Weights of a small image classifier: 3.79M parameters, held-out accuracy 91%.
Rows from block 6 of a small image classifier, named by matrix and row number. Rows with one number belong to one neuron. Each number is 200 + 20 x the weight over its row's rms, rounded and kept within 0 to 999. All counts start at 0. After the name is the row's rms in percent of the matrix's.
After each neuron's rows are labels from the 100 images, of 14976, where the neuron reaches its highest value: "peak on" is the class under the peak. Only what is clearly more common there than usual is listed. The data: rendered rooms with furniture. In brackets: how many of the 100, against the usual share in percent.
# fc1: MLP up (model.blocks.6.mlp.fc1.weight, 480x160), inputs 0-79
# fc2: MLP down (model.blocks.6.mlp.fc2.weight, 160x480, transposed), outputs 0-79

fc1.338,049,192,180,213,197,170,208,160,197,190,174,211,211,167,182,236,193,223,200,188,224,200,196,212,223,228,218,207,224,220,225,203,182,180,207,197,233,197,183,212,188,165,168,188,200,169,194,198,215,225,216,225,184,181,222,232,181,185,178,186,202,227,189,206,203,186,172,236,228,184,171,175,221,189,169,189,198,184,185,179,208
fc2.338,047,182,191,207,218,180,194,200,200,209,197,213,207,238,216,149,187,173,228,226,201,201,185,184,196,179,173,220,196,185,190,221,198,205,195,180,170,157,212,188,156,203,233,221,212,193,211,213,238,216,166,194,183,180,187,147,231,195,201,207,221,214,209,246,208,199,204,207,210,215,210,201,151,239,220,216,194,223,211,213,199
peak on: table (45 vs 0.3)

fc1.356,096,191,217,218,181,204,199,202,213,200,190,173,219,206,151,195,217,189,212,178,191,185,174,209,179,216,194,205,213,198,232,198,206,173,193,218,211,204,168,214,182,201,225,183,201,219,207,225,167,227,211,201,200,188,209,190,190,189,221,168,206,217,204,212,180,182,211,217,234,190,222,202,248,185,202,222,153,202,252,235,180
fc2.356,098,199,186,192,215,212,218,238,195,178,214,186,209,200,153,195,192,226,227,191,181,211,203,224,186,189,182,201,186,224,217,198,161,145,228,191,205,240,171,244,230,196,221,176,229,186,217,210,197,202,197,186,182,184,188,195,204,186,216,190,213,221,176,173,197,176,200,181,196,229,191,177,237,226,187,203,213,196,233,221,201
peak on: umbrella (60 vs 0.4)

fc1.88,124,204,193,199,215,179,223,201,171,198,180,197,170,166,189,213,198,192,185,159,204,226,166,167,196,172,194,195,185,175,239,226,191,157,198,190,196,211,199,220,153,257,206,162,197,167,201,209,215,232,220,215,182,202,207,168,202,225,224,219,180,168,192,204,190,190,191,183,216,215,237,231,189,173,219,180,211,200,224,209,239
fc2.88,130,211,241,204,171,222,210,217,177,204,203,170,205,186,224,213,199,211,196,183,187,182,180,195,206,238,187,192,176,199,184,220,179,163,179,200,230,237,188,179,191,188,202,210,225,197,216,241,163,186,197,223,176,206,206,197,190,213,226,168,233,170,180,182,188,213,172,214,203,199,249,216,179,198,173,188,177,193,211,221,198
peak on: sofa (88 vs 0.8)

fc1.447,118,205,200,209,175,182,197,169,175,197,189,196,199,193,182,233,180,170,208,175,189,202,252,223,220,207,210,212,227,211,175,178,195,201,218,197,176,229,223,204,205,220,199,210,189,188,220,222,186,247,169,225,171,194,179,213,197,212,209,221,192,200,187,225,196,177,202,200,201,185,192,212,253,207,199,173,206,219,199,206,168
fc2.447,125,174,193,237,183,185,227,197,210,181,192,180,228,202,226,175,207,226,171,202,207,191,197,192,188,177,212,180,202,211,168,195,211,212,222,205,226,196,168,188,176,198,215,234,198,166,215,207,215,165,207,225,191,189,186,219,203,212,233,188,204,207,150,165,247,177,202,223,205,209,205,198,180,206,206,182,166,196,207,167,219
peak on: table (27 vs 0.3)

fc1.465,076,216,195,200,237,199,185,205,207,189,192,207,203,198,214,215,202,212,189,170,181,186,231,201,164,209,213,156,218,174,186,220,179,197,209,218,195,196,232,223,190,190,204,209,207,188,180,201,212,184,190,234,181,223,210,218,197,207,173,197,173,172,203,205,215,195,204,213,209,198,197,233,221,196,248,206,182,197,193,189,226
fc2.465,067,208,189,183,185,189,148,213,209,212,226,219,192,208,211,187,201,196,212,199,196,183,206,218,173,182,213,199,172,193,220,203,229,191,230,220,204,240,222,162,203,216,233,230,227,181,214,190,237,205,201,197,168,214,216,235,212,202,193,183,190,206,189,184,198,226,221,170,200,237,174,223,184,190,193,167,217,222,150,217,207
peak on: robot (89 vs 0.6)

fc1.452,100,255,231,194,191,176,185,197,208,180,193,187,208,173,203,197,187,225,155,198,191,207,231,231,188,212,229,221,189,177,175,216,233,194,211,230,203,230,208,208,149,182,214,207,216,193,211,202,200,234,207,183,217,209,226,207,204,181,197,192,197,174,208,223,210,210,214,217,219,206,205,209,190,212,210,221,190,225,183,209,171
fc2.452,099,202,169,239,165,199,197,200,173,206,173,206,194,171,237,198,176,232,192,203,220,226,225,185,188,196,217,217,209,239,227,176,225,191,190,210,221,192,203,233,194,205,211,173,233,181,186,209,215,194,185,189,182,233,173,218,201,161,179,196,200,209,211,187,178,193,175,185,193,208,206,176,207,210,242,208,201,180,184,210,238
peak on: robot (74 vs 0.6)

fc1.419,097,214,197,188,228,217,198,217,176,170,202,194,222,222,210,219,216,181,190,211,195,208,219,188,149,193,210,216,194,178,203,218,244,207,191,253,219,200,202,213,199,171,208,176,209,143,160,209,172,205,213,223,200,213,179,213,191,179,187,199,163,175,180,214,199,202,219,206,188,220,193,216,188,169,190,192,186,184,175,233,219
fc2.419,085,192,180,186,219,169,179,198,199,156,219,188,170,190,162,191,192,214,224,205,199,169,185,195,201,207,192,214,222,236,172,208,215,174,218,200,158,211,249,182,191,217,189,195,227,194,178,184,236,191,199,173,215,206,207,177,200,205,231,211,212,225,181,211,205,198,233,219,179,197,217,185,197,184,198,189,174,217,220,184,223
peak on: robot (68 vs 0.6); chair (28 vs 0.4)

fc1.196,093,186,194,172,198,206,211,222,177,192,193,196,210,225,210,221,213,189,199,200,159,203,164,189,206,213,204,228,216,230,165,171,218,197,185,194,206,206,183,174,186,183,201,179,199,211,189,193,192,235,256,181,205,218,198,247,172,181,215,203,182,203,238,203,187,231,171,208,200,222,195,214,253,157,184,201,224,177,238,155,189
fc2.196,102,196,184,175,233,201,196,204,221,178,182,180,187,161,180,193,211,200,189,170,189,197,201,203,173,203,191,206,180,238,175,226,192,217,185,161,205,169,234,230,190,169,232,220,193,204,244,209,216,195,174,179,203,199,215,222,207,183,201,168,209,199,221,213,215,198,191,173,173,193,239,178,185,197,196,222,187,181,210,191,197
peak on: umbrella (45 vs 0.4)

fc1.346,095,192,186,172,217,197,243,202,223,196,186,173,182,181,175,198,195,202,193,171,177,201,205,190,191,211,213,210,215,211,204,222,192,199,200,184,202,208,203,219,217,221,208,194,127,207,232,202,207,205,242,203,204,218,181,209,153,199,221,206,192,192,196,232,193,193,229,219,167,174,199,196,181,185,201,192,180,192,185,220,218
fc2.346,108,210,222,197,200,202,219,187,197,233,219,193,194,216,207,168,215,203,220,219,154,208,207,223,190,216,207,213,202,195,160,249,197,206,180,183,186,201,202,208,173,188,208,205,190,213,212,188,239,202,206,199,200,203,189,192,186,194,224,211,203,214,177,151,236,222,211,216,183,204,177,180,169,167,179,161,184,180,180,196,215
peak on: barrel (77 vs 1)

fc1.305,090,207,151,202,190,211,171,207,216,217,221,202,240,176,236,200,201,143,197,210,180,191,210,202,217,219,218,239,235,220,214,222,215,189,220,213,218,235,198,190,212,214,159,197,158,222,174,197,178,200,211,195,191,160,230,217,218,202,169,184,209,186,221,197,186,178,197,234,189,178,155,205,171,189,219,194,199,197,204,199,223
fc2.305,091,192,193,201,209,209,210,192,228,228,202,186,203,216,221,179,162,194,199,185,209,213,174,201,223,218,201,182,221,225,224,193,171,194,193,195,177,201,159,223,167,162,195,221,200,192,192,204,223,199,215,212,240,196,203,169,220,204,199,205,186,203,211,204,159,184,125,170,173,194,189,204,175,214,211,210,216,201,204,195,185
peak on: arch (28 vs 0.8)

fc1.443,104,185,207,202,200,202,170,234,218,207,196,218,170,207,223,231,232,203,198,229,187,170,198,195,189,237,193,206,224,207,231,190,193,194,216,197,213,197,182,201,199,202,202,190,192,162,204,176,179,175,200,177,211,182,191,222,180,192,222,188,171,196,172,195,215,200,212,214,224,205,218,213,235,187,185,184,174,222,231,227,197
fc2.443,109,226,221,173,196,219,205,190,184,192,178,180,205,222,185,213,171,174,204,203,160,212,188,215,182,197,210,188,182,185,189,181,184,188,234,192,166,243,175,229,202,206,219,178,211,182,200,190,200,215,252,198,182,243,189,226,177,201,200,200,201,220,228,195,213,190,185,230,210,207,208,193,209,217,217,191,199,197,211,202,203
peak on: umbrella (58 vs 0.4)

fc1.118,105,214,163,214,243,180,205,173,204,215,213,233,224,159,178,243,172,197,214,184,178,197,204,189,193,188,166,216,222,194,187,220,212,223,188,221,220,208,199,193,194,188,190,172,228,195,219,168,219,199,185,220,198,223,190,230,217,205,217,249,162,189,183,181,207,203,195,191,194,209,203,242,166,191,172,195,216,244,192,210,187
fc2.118,105,171,178,183,235,220,173,181,193,188,170,201,226,177,196,168,183,226,200,197,199,192,188,234,172,175,220,203,206,192,231,215,215,198,211,195,164,184,172,204,208,187,199,174,196,165,195,198,204,199,219,225,168,209,186,198,221,194,180,202,199,220,225,185,229,226,191,172,184,168,230,163,195,198,187,211,211,187,218,175,215
peak on: floor (94 vs 38.5)

fc1.204,112,198,210,170,226,198,213,190,197,218,167,202,180,168,188,190,175,219,163,192,192,182,170,195,189,185,186,215,212,200,214,230,215,213,194,179,202,187,181,179,197,181,198,217,175,206,233,200,212,194,233,199,203,184,193,224,168,193,205,151,166,252,207,181,214,179,176,255,210,173,224,173,229,194,192,240,189,180,179,184,219
fc2.204,107,232,205,217,197,215,173,179,211,212,212,184,246,214,184,196,213,175,217,230,202,218,256,172,176,182,197,207,176,172,199,171,172,212,197,204,151,185,228,197,232,206,201,215,185,181,228,167,249,199,202,227,235,215,208,182,169,194,189,207,213,215,187,188,210,175,213,194,200,192,181,192,185,218,222,189,215,201,179,222,167
peak on: barrel (50 vs 1)

fc1.332,103,246,168,218,195,204,232,188,174,218,230,273,211,199,185,229,174,167,190,185,216,181,209,192,184,194,227,200,149,194,176,174,179,206,168,209,220,200,188,185,195,206,173,173,199,217,177,193,188,199,214,183,203,219,179,188,201,141,186,219,178,206,217,186,181,185,210,235,195,217,171,206,199,198,230,191,181,226,223,226,179
fc2.332,097,202,178,176,187,226,201,192,148,193,217,249,168,213,224,221,197,199,190,196,183,186,213,185,172,190,205,231,220,180,228,200,219,219,202,218,210,195,204,200,204,188,170,179,208,203,190,223,190,224,204,189,209,197,216,189,207,189,195,191,211,192,201,188,206,178,237,238,166,221,201,181,166,212,217,240,186,211,225,186,178
peak on: floor (100 vs 38.5)

fc1.434,148,189,204,239,224,199,164,190,194,186,193,210,215,175,208,196,171,204,200,196,211,226,238,193,221,216,219,162,210,148,194,188,189,220,191,210,211,178,156,185,206,230,208,173,196,204,184,223,175,220,200,206,206,231,209,192,183,190,200,178,171,210,220,159,191,230,231,187,218,201,205,157,194,229,209,184,242,193,227,244,195
fc2.434,153,194,220,195,247,179,204,184,179,196,202,234,206,202,171,207,199,169,199,194,216,184,190,186,224,233,203,208,221,201,195,203,196,233,238,191,228,140,169,205,190,227,180,197,205,241,219,213,185,173,211,237,235,203,208,206,211,209,214,167,197,184,232,185,188,199,208,191,203,184,201,190,170,178,215,139,191,188,218,196,182
peak on: wall (80 vs 37.9)

fc1.404,076,209,217,168,226,130,226,197,199,212,208,202,177,198,175,185,182,191,223,222,169,206,192,227,208,192,175,242,190,206,214,196,199,183,187,216,180,249,213,175,202,221,196,186,191,194,163,185,164,199,204,229,206,185,193,210,170,214,152,177,220,213,207,177,196,189,159,186,204,193,208,184,204,220,199,173,242,207,209,171,205
fc2.404,069,195,197,192,182,197,222,180,195,173,240,169,254,176,192,217,241,168,160,226,195,188,214,193,187,209,179,184,207,182,185,254,234,213,180,200,195,185,188,226,219,197,227,183,227,213,196,256,208,170,200,214,210,185,183,184,200,172,199,192,187,200,196,237,223,172,193,188,231,197,161,189,160,226,209,214,185,211,197,202,185
peak on: arch (79 vs 0.8)

fc1.451,093,215,213,212,217,227,189,183,194,205,203,216,230,226,193,192,221,228,194,213,176,164,187,189,201,180,181,219,218,188,219,228,210,187,193,211,179,215,179,226,214,183,214,195,194,228,207,223,200,230,164,167,173,199,198,194,168,207,208,220,202,187,195,185,200,201,202,192,203,189,198,222,187,207,185,198,189,178,222,214,183
fc2.451,105,199,189,176,184,203,207,192,237,188,210,215,172,194,223,183,220,204,201,165,176,247,226,204,216,220,187,189,226,226,231,237,182,180,190,192,194,191,204,201,187,190,192,209,164,207,186,188,222,202,187,224,205,203,165,168,210,240,201,194,187,197,188,201,217,221,217,241,164,208,233,222,176,187,180,204,214,187,200,159,206
peak on: sofa (67 vs 0.8)

fc1.12,127,174,193,212,211,198,186,216,212,206,206,217,197,198,182,215,219,188,235,206,197,189,208,190,198,233,214,182,189,206,228,207,192,153,193,180,203,184,189,200,207,150,206,212,186,223,190,189,193,185,202,227,177,233,238,212,189,207,177,224,243,195,193,193,171,211,202,147,197,223,213,212,193,216,194,234,188,209,201,211,184
fc2.12,129,192,215,166,204,216,212,219,172,207,196,210,227,180,199,167,210,192,211,236,198,184,213,186,202,212,207,200,188,215,186,192,213,186,196,174,189,156,208,223,178,182,187,196,193,229,236,177,201,183,193,187,162,202,177,201,162,208,202,164,201,226,185,230,192,168,209,210,230,223,241,155,212,224,190,211,206,198,237,182,191
peak on: trophy (75 vs 0.5)

fc1.331,105,172,203,210,177,221,233,181,226,177,205,187,184,203,201,239,215,190,208,220,177,221,178,189,190,222,229,218,195,188,215,205,207,173,219,176,232,186,195,180,157,204,186,190,214,217,205,209,181,212,228,194,222,180,222,185,159,229,202,182,160,174,183,220,195,195,219,192,221,230,194,198,230,206,193,221,186,209,234,203,216
fc2.331,118,218,133,172,188,224,189,198,191,180,229,191,214,225,201,202,190,171,204,203,159,229,190,191,195,195,208,205,202,221,227,185,197,206,194,160,233,215,203,205,239,161,229,213,220,189,174,198,217,192,217,190,204,204,204,211,185,220,199,207,198,200,179,217,194,233,205,212,197,219,220,196,205,233,195,177,183,179,215,154,264
peak on: umbrella (89 vs 0.4)

fc1.462,121,185,236,168,208,207,215,186,218,218,227,218,211,166,174,179,193,229,161,199,166,208,180,198,187,223,216,215,195,185,210,233,196,225,194,228,213,199,199,228,187,214,177,188,227,217,188,171,189,159,219,204,188,188,165,201,214,192,204,199,227,242,191,218,202,207,186,165,192,216,191,159,226,197,207,176,183,193,184,188,182
fc2.462,123,172,216,195,174,169,218,211,224,166,218,184,220,197,184,189,201,192,168,187,206,177,224,215,187,202,217,190,217,180,214,232,208,199,179,196,194,224,232,209,199,168,191,194,209,179,201,179,221,162,220,224,239,216,219,231,216,170,176,171,202,219,195,227,213,181,196,210,197,220,212,150,206,185,202,176,208,212,211,223,203
peak on: barrel (99 vs 1)

fc1.126,135,220,203,200,217,194,209,229,215,189,214,221,213,204,195,193,177,194,237,148,233,185,214,253,209,191,207,195,205,208,201,198,206,206,199,211,202,183,204,187,172,232,208,203,210,186,156,212,152,217,182,186,161,189,198,219,170,201,190,222,179,199,196,229,196,233,204,175,214,189,208,209,205,184,197,188,231,248,193,230,232
fc2.126,120,216,184,222,158,219,211,196,184,182,222,206,216,195,181,214,198,170,215,208,206,200,208,204,199,211,232,183,196,184,186,208,209,203,217,227,187,235,229,184,214,216,222,190,204,207,184,207,233,225,198,200,201,189,192,185,203,204,214,169,218,247,151,203,196,172,230,195,170,211,186,207,170,171,188,175,194,199,170,181,213
peak on: robot (97 vs 0.6)

fc1.284,116,204,214,220,217,226,167,183,190,173,206,217,165,230,197,211,171,201,213,199,204,214,212,205,226,199,217,162,219,211,202,209,209,178,200,216,178,213,207,205,194,183,207,182,221,186,198,184,227,226,191,194,181,193,196,225,257,184,197,197,204,188,209,174,172,213,180,204,184,221,189,231,218,204,196,144,206,196,195,199,228
fc2.284,110,195,176,202,188,203,162,218,225,212,200,180,184,211,190,189,158,195,192,208,171,208,230,203,172,214,209,171,200,216,230,203,195,189,189,186,188,213,208,208,211,207,209,193,223,204,204,214,233,211,189,211,198,184,186,213,226,171,176,202,226,207,223,218,207,196,239,195,207,239,203,217,207,191,191,208,212,188,175,221,200
peak on: flower (39 vs 0.3)

fc1.257,097,174,194,189,177,195,178,199,207,196,193,229,193,242,196,211,207,183,210,202,165,201,223,198,185,221,222,195,195,203,202,192,198,189,199,227,174,180,195,186,234,234,188,178,234,172,197,209,172,200,206,233,182,204,177,182,210,195,165,201,201,197,230,241,187,206,192,203,209,185,221,194,195,226,149,217,193,210,213,171,198
fc2.257,100,223,172,203,203,211,195,202,209,181,212,216,179,204,191,150,186,204,217,233,169,189,209,186,196,165,185,221,186,201,179,191,222,199,209,233,207,204,209,238,211,152,215,196,193,204,212,240,235,188,176,212,186,229,170,188,189,199,234,231,223,208,200,174,192,223,233,212,204,199,206,191,195,197,148,188,201,189,159,196,202
peak on: floor (92 vs 38.5)

fc1.213,117,202,222,241,195,179,172,172,179,192,192,184,191,196,169,232,166,174,181,184,216,236,238,201,216,192,180,220,204,196,213,185,190,208,206,217,191,184,198,194,183,216,182,199,233,186,210,237,215,244,187,213,189,206,181,189,167,157,228,228,183,187,190,215,173,192,209,213,220,194,205,204,190,205,216,144,179,199,218,211,196
fc2.213,124,169,191,201,194,208,206,192,167,177,163,196,216,196,230,210,215,222,204,209,186,209,199,184,198,156,205,223,198,211,175,213,192,229,181,185,208,193,197,203,202,194,219,182,202,169,237,222,220,205,187,220,177,173,182,216,195,187,229,193,179,183,175,214,216,184,207,189,205,181,180,182,194,231,185,172,182,210,242,215,191
peak on: table (41 vs 0.3)

fc1.298,100,215,220,207,188,251,190,179,207,175,195,218,197,242,190,224,179,193,209,187,221,187,189,204,202,219,158,196,238,197,206,222,156,212,235,220,197,203,220,226,232,231,216,196,181,205,189,218,197,193,162,201,150,180,203,195,177,173,189,179,172,180,182,198,188,195,174,230,213,195,201,187,197,187,193,225,198,236,220,174,202
fc2.298,087,217,184,186,169,225,170,203,222,194,187,193,206,186,202,194,182,248,204,202,207,205,225,163,204,195,216,199,179,203,238,201,243,181,198,230,216,191,212,206,258,213,194,203,195,242,195,181,222,237,195,201,173,157,212,189,204,222,194,180,235,200,189,213,214,224,163,213,184,201,204,204,213,189,199,176,218,160,211,188,203
peak on: sofa (84 vs 0.8)

fc1.234,124,203,215,175,173,188,226,217,196,206,209,238,170,180,174,197,197,216,181,185,239,206,180,194,222,240,230,187,190,170,212,212,178,198,222,160,222,235,168,185,159,218,201,203,203,220,219,194,205,188,191,181,239,194,227,193,217,215,238,212,164,196,185,208,174,163,203,143,204,221,236,203,206,197,181,239,205,191,186,174,201
fc2.234,109,177,225,209,161,185,179,174,165,202,206,186,192,200,199,213,215,200,202,210,177,180,219,241,211,250,176,219,193,217,189,177,164,198,207,208,225,204,203,187,196,239,202,206,192,172,202,166,176,181,201,214,238,220,182,207,209,210,211,202,211,169,192,223,220,202,221,167,191,200,244,220,194,204,182,195,212,216,183,162,195
peak on: trophy (43 vs 0.5)

fc1.412,096,197,194,208,197,180,189,223,222,191,221,207,203,199,240,198,178,170,215,162,197,202,203,195,207,209,199,200,190,203,209,180,197,171,192,203,230,238,252,172,186,223,190,228,221,181,175,172,196,199,199,206,177,219,235,196,193,212,183,201,207,190,164,238,203,220,219,180,198,176,199,219,211,228,196,235,204,183,207,176,167
fc2.412,091,181,189,206,209,190,180,199,224,216,184,214,186,224,203,218,194,226,224,202,223,185,152,237,203,226,196,200,198,232,171,177,213,211,195,222,160,209,210,181,189,214,206,227,160,181,211,203,193,184,162,185,192,208,167,184,191,197,192,189,231,221,188,183,235,212,198,203,191,186,189,209,182,174,149,184,214,185,214,195,221
peak on: arch (78 vs 0.8)

fc1.361,112,192,219,202,206,197,217,222,221,220,172,215,195,186,219,209,189,154,208,199,248,186,215,197,180,204,212,201,215,159,192,227,172,176,174,205,184,192,172,180,170,165,172,161,197,191,248,213,237,245,197,182,194,171,209,157,184,212,216,190,194,167,202,197,183,189,208,231,219,184,220,238,176,209,201,172,199,175,176,194,216
fc2.361,110,162,185,202,214,193,233,198,213,160,208,197,208,220,205,189,238,172,208,214,210,206,188,176,217,206,233,164,254,183,215,195,203,215,186,207,223,190,178,200,210,158,200,250,205,232,227,168,225,162,178,216,192,199,190,226,207,180,197,174,200,200,211,183,212,173,201,215,209,226,237,207,171,199,236,226,194,188,203,202,209
peak on: table (32 vs 0.3); sofa (26 vs 0.8)

fc1.8,125,227,214,227,188,209,160,214,194,203,193,180,207,195,194,211,210,211,180,158,197,171,203,216,182,170,236,187,189,225,190,201,201,183,221,181,197,220,219,196,174,209,225,213,222,164,199,181,196,220,202,192,184,181,181,202,189,205,157,183,210,204,192,192,191,201,236,200,203,205,194,241,150,212,205,196,194,207,182,209,244
fc2.8,129,219,191,253,156,183,203,196,193,199,194,225,208,176,227,206,210,189,209,204,194,194,201,210,212,171,221,191,162,211,173,205,228,211,223,183,183,225,218,171,228,206,212,216,248,186,187,202,220,224,227,193,209,198,221,218,187,193,187,203,191,236,190,227,210,228,251,201,186,209,239,188,189,169,208,217,182,197,189,188,210
peak on: robot (82 vs 0.6)

fc1.202,117,207,200,169,226,191,184,214,165,223,248,195,200,207,205,218,213,205,211,203,218,183,197,176,210,183,214,219,196,219,183,221,206,240,221,218,197,144,193,179,181,204,211,200,170,236,180,152,204,200,192,183,206,217,165,212,184,197,186,215,210,231,184,194,204,227,204,226,184,176,216,218,198,184,208,180,196,203,233,185,195
fc2.202,116,221,159,202,156,228,193,204,180,183,175,199,212,182,190,205,206,201,183,233,200,229,212,228,195,184,231,210,186,227,207,214,251,169,201,200,180,204,197,196,214,211,242,218,179,188,227,187,199,196,214,186,219,160,235,190,213,163,202,178,222,192,243,210,222,178,209,188,193,146,190,166,196,209,184,182,198,197,205,165,192
peak on: wall (96 vs 37.9)

fc1.280,099,193,178,195,177,205,191,170,220,202,185,230,221,202,172,227,200,211,203,165,200,236,205,193,198,170,182,215,173,223,223,205,209,197,185,214,207,194,153,201,188,237,182,239,194,191,224,223,172,189,223,237,223,163,198,177,215,198,189,228,194,174,195,187,214,164,182,214,190,187,171,208,215,214,169,178,190,228,219,189,195
fc2.280,103,188,205,178,177,171,205,196,201,200,244,172,193,200,177,199,225,186,203,174,240,194,259,207,206,185,218,188,197,208,206,219,220,190,220,180,183,215,184,171,182,176,222,178,200,139,201,235,184,196,207,198,199,182,165,207,179,188,193,201,224,202,184,153,201,199,177,201,189,222,212,198,202,229,203,245,205,196,212,182,219
peak on: floor (97 vs 38.5)

fc1.200,101,215,228,196,174,196,222,223,201,226,223,200,191,212,233,222,187,191,175,207,203,216,177,176,215,190,213,200,234,192,166,228,208,175,231,157,218,214,179,207,184,234,188,220,199,192,201,227,208,180,227,199,184,212,167,240,195,200,227,206,175,211,174,163,193,203,199,208,202,177,191,181,211,190,193,208,190,186,246,184,204
fc2.200,093,184,201,210,179,164,204,192,218,187,189,204,227,186,193,227,153,185,175,205,184,176,187,219,212,215,241,210,190,221,183,174,190,203,226,221,198,195,205,213,223,177,183,187,256,219,201,157,178,220,225,229,194,201,179,193,161,193,190,200,206,204,217,198,150,204,193,211,208,194,179,195,245,193,202,200,203,169,220,210,197
peak on: umbrella (54 vs 0.4); barrel (26 vs 1)

fc1.129,114,188,172,226,225,162,178,181,241,204,175,207,195,213,187,206,191,215,216,204,198,176,234,152,206,176,207,187,202,175,177,218,193,227,202,213,195,184,221,214,236,176,206,194,206,221,203,200,187,200,183,231,199,196,200,198,237,184,201,192,195,179,220,172,206,235,194,193,205,219,176,198,187,221,212,196,238,215,221,214,219
fc2.129,124,185,201,183,226,206,186,194,181,200,181,189,193,211,205,147,192,217,201,216,188,199,236,195,202,213,184,169,196,197,190,219,209,239,226,184,226,174,201,211,185,229,198,218,188,190,202,169,195,203,195,237,244,194,223,193,148,202,221,155,180,150,190,186,211,209,220,226,199,204,218,183,187,181,221,180,212,199,224,197,183
peak on: ladder (25 vs 0.2)

fc1.444,105,223,165,167,206,207,184,192,159,191,213,163,216,177,197,234,180,161,219,215,205,213,182,188,218,210,179,184,186,199,207,233,224,226,206,226,181,210,216,213,178,219,190,193,192,190,208,172,188,217,168,205,208,196,194,244,178,186,202,203,194,182,220,176,200,202,199,182,217,183,203,217,197,212,233,216,195,224,197,199,196
fc2.444,098,186,225,216,190,218,211,196,166,208,208,187,210,171,177,203,172,218,181,190,193,186,191,222,225,198,190,187,232,254,190,187,212,164,191,202,198,164,190,195,194,217,189,184,208,184,219,185,192,223,195,219,203,222,181,178,192,206,195,203,260,198,191,169,241,222,205,199,217,196,156,181,192,181,226,185,210,234,162,227,212
peak on: arch (39 vs 0.8)

fc1.474,111,200,213,215,216,169,191,184,235,176,208,208,181,232,216,189,179,223,186,199,211,183,200,200,169,194,213,205,189,217,202,185,209,211,209,184,230,201,172,175,151,219,217,193,204,178,189,177,208,192,229,229,186,172,193,214,217,213,215,187,194,201,175,202,204,186,197,204,217,222,234,190,233,177,206,218,244,214,181,218,198
fc2.474,118,222,219,194,176,194,146,188,209,191,177,170,162,174,178,200,208,175,208,208,203,209,229,190,178,206,219,163,195,172,214,203,193,186,221,235,194,200,211,200,203,207,168,231,194,190,196,196,246,200,200,166,220,181,178,204,197,204,231,200,184,198,195,200,191,165,200,179,226,228,197,222,202,198,214,202,235,249,206,161,214
peak on: arch (36 vs 0.8)

fc1.143,133,213,206,185,190,201,212,216,199,193,221,213,170,197,203,235,177,193,186,190,205,187,179,211,186,215,198,204,202,197,171,207,242,177,226,196,209,211,179,182,193,208,160,236,228,199,157,225,173,185,226,189,163,219,197,198,176,237,234,222,169,172,212,210,202,191,173,229,218,180,176,171,228,191,183,182,195,215,197,194,239
fc2.143,139,222,180,198,198,203,197,194,194,160,197,208,194,201,212,211,173,195,184,203,193,210,185,214,194,214,216,201,189,230,185,198,227,191,227,191,204,234,161,208,183,175,210,170,197,192,199,179,164,230,261,185,246,191,202,209,174,205,200,182,185,217,239,146,209,176,196,206,209,224,178,194,231,210,188,199,187,173,212,188,196
peak on: umbrella (93 vs 0.4)

fc1.225,106,196,179,157,195,207,210,209,207,196,188,213,206,210,185,178,176,185,206,209,219,171,190,187,217,205,189,188,211,221,223,217,194,196,215,204,190,163,185,198,192,234,181,189,208,208,164,209,245,204,244,174,161,192,197,202,182,213,207,184,200,227,209,198,198,225,188,218,243,171,249,206,195,203,190,198,192,185,203,217,214
fc2.225,101,213,193,212,200,202,179,215,211,200,201,179,209,187,164,175,191,181,217,183,210,179,173,174,193,174,136,210,195,173,220,191,193,187,225,237,197,209,209,174,202,239,204,217,176,194,223,220,223,213,189,187,170,182,175,159,220,183,180,194,179,193,178,241,169,200,211,219,229,211,225,256,186,211,223,190,253,205,197,181,210
peak on: sofa (81 vs 0.8)

fc1.453,107,234,216,191,209,213,205,210,255,198,188,170,231,220,173,179,211,216,178,215,201,239,192,223,202,231,220,210,175,199,188,169,201,196,181,227,182,227,172,164,178,232,181,206,173,204,219,164,212,221,242,215,198,200,191,165,174,188,168,201,193,224,227,181,184,178,191,208,196,209,194,203,193,230,204,202,236,190,176,210,174
fc2.453,108,242,212,220,191,209,225,186,195,229,205,206,176,215,223,179,223,224,172,177,176,185,205,203,219,184,204,215,198,174,186,186,158,195,194,200,221,199,223,219,210,202,137,202,231,173,187,210,187,195,192,241,219,221,207,209,194,216,220,199,168,209,185,177,219,221,223,226,170,197,214,217,175,212,201,169,194,209,213,218,211
peak on: wall (63 vs 37.9)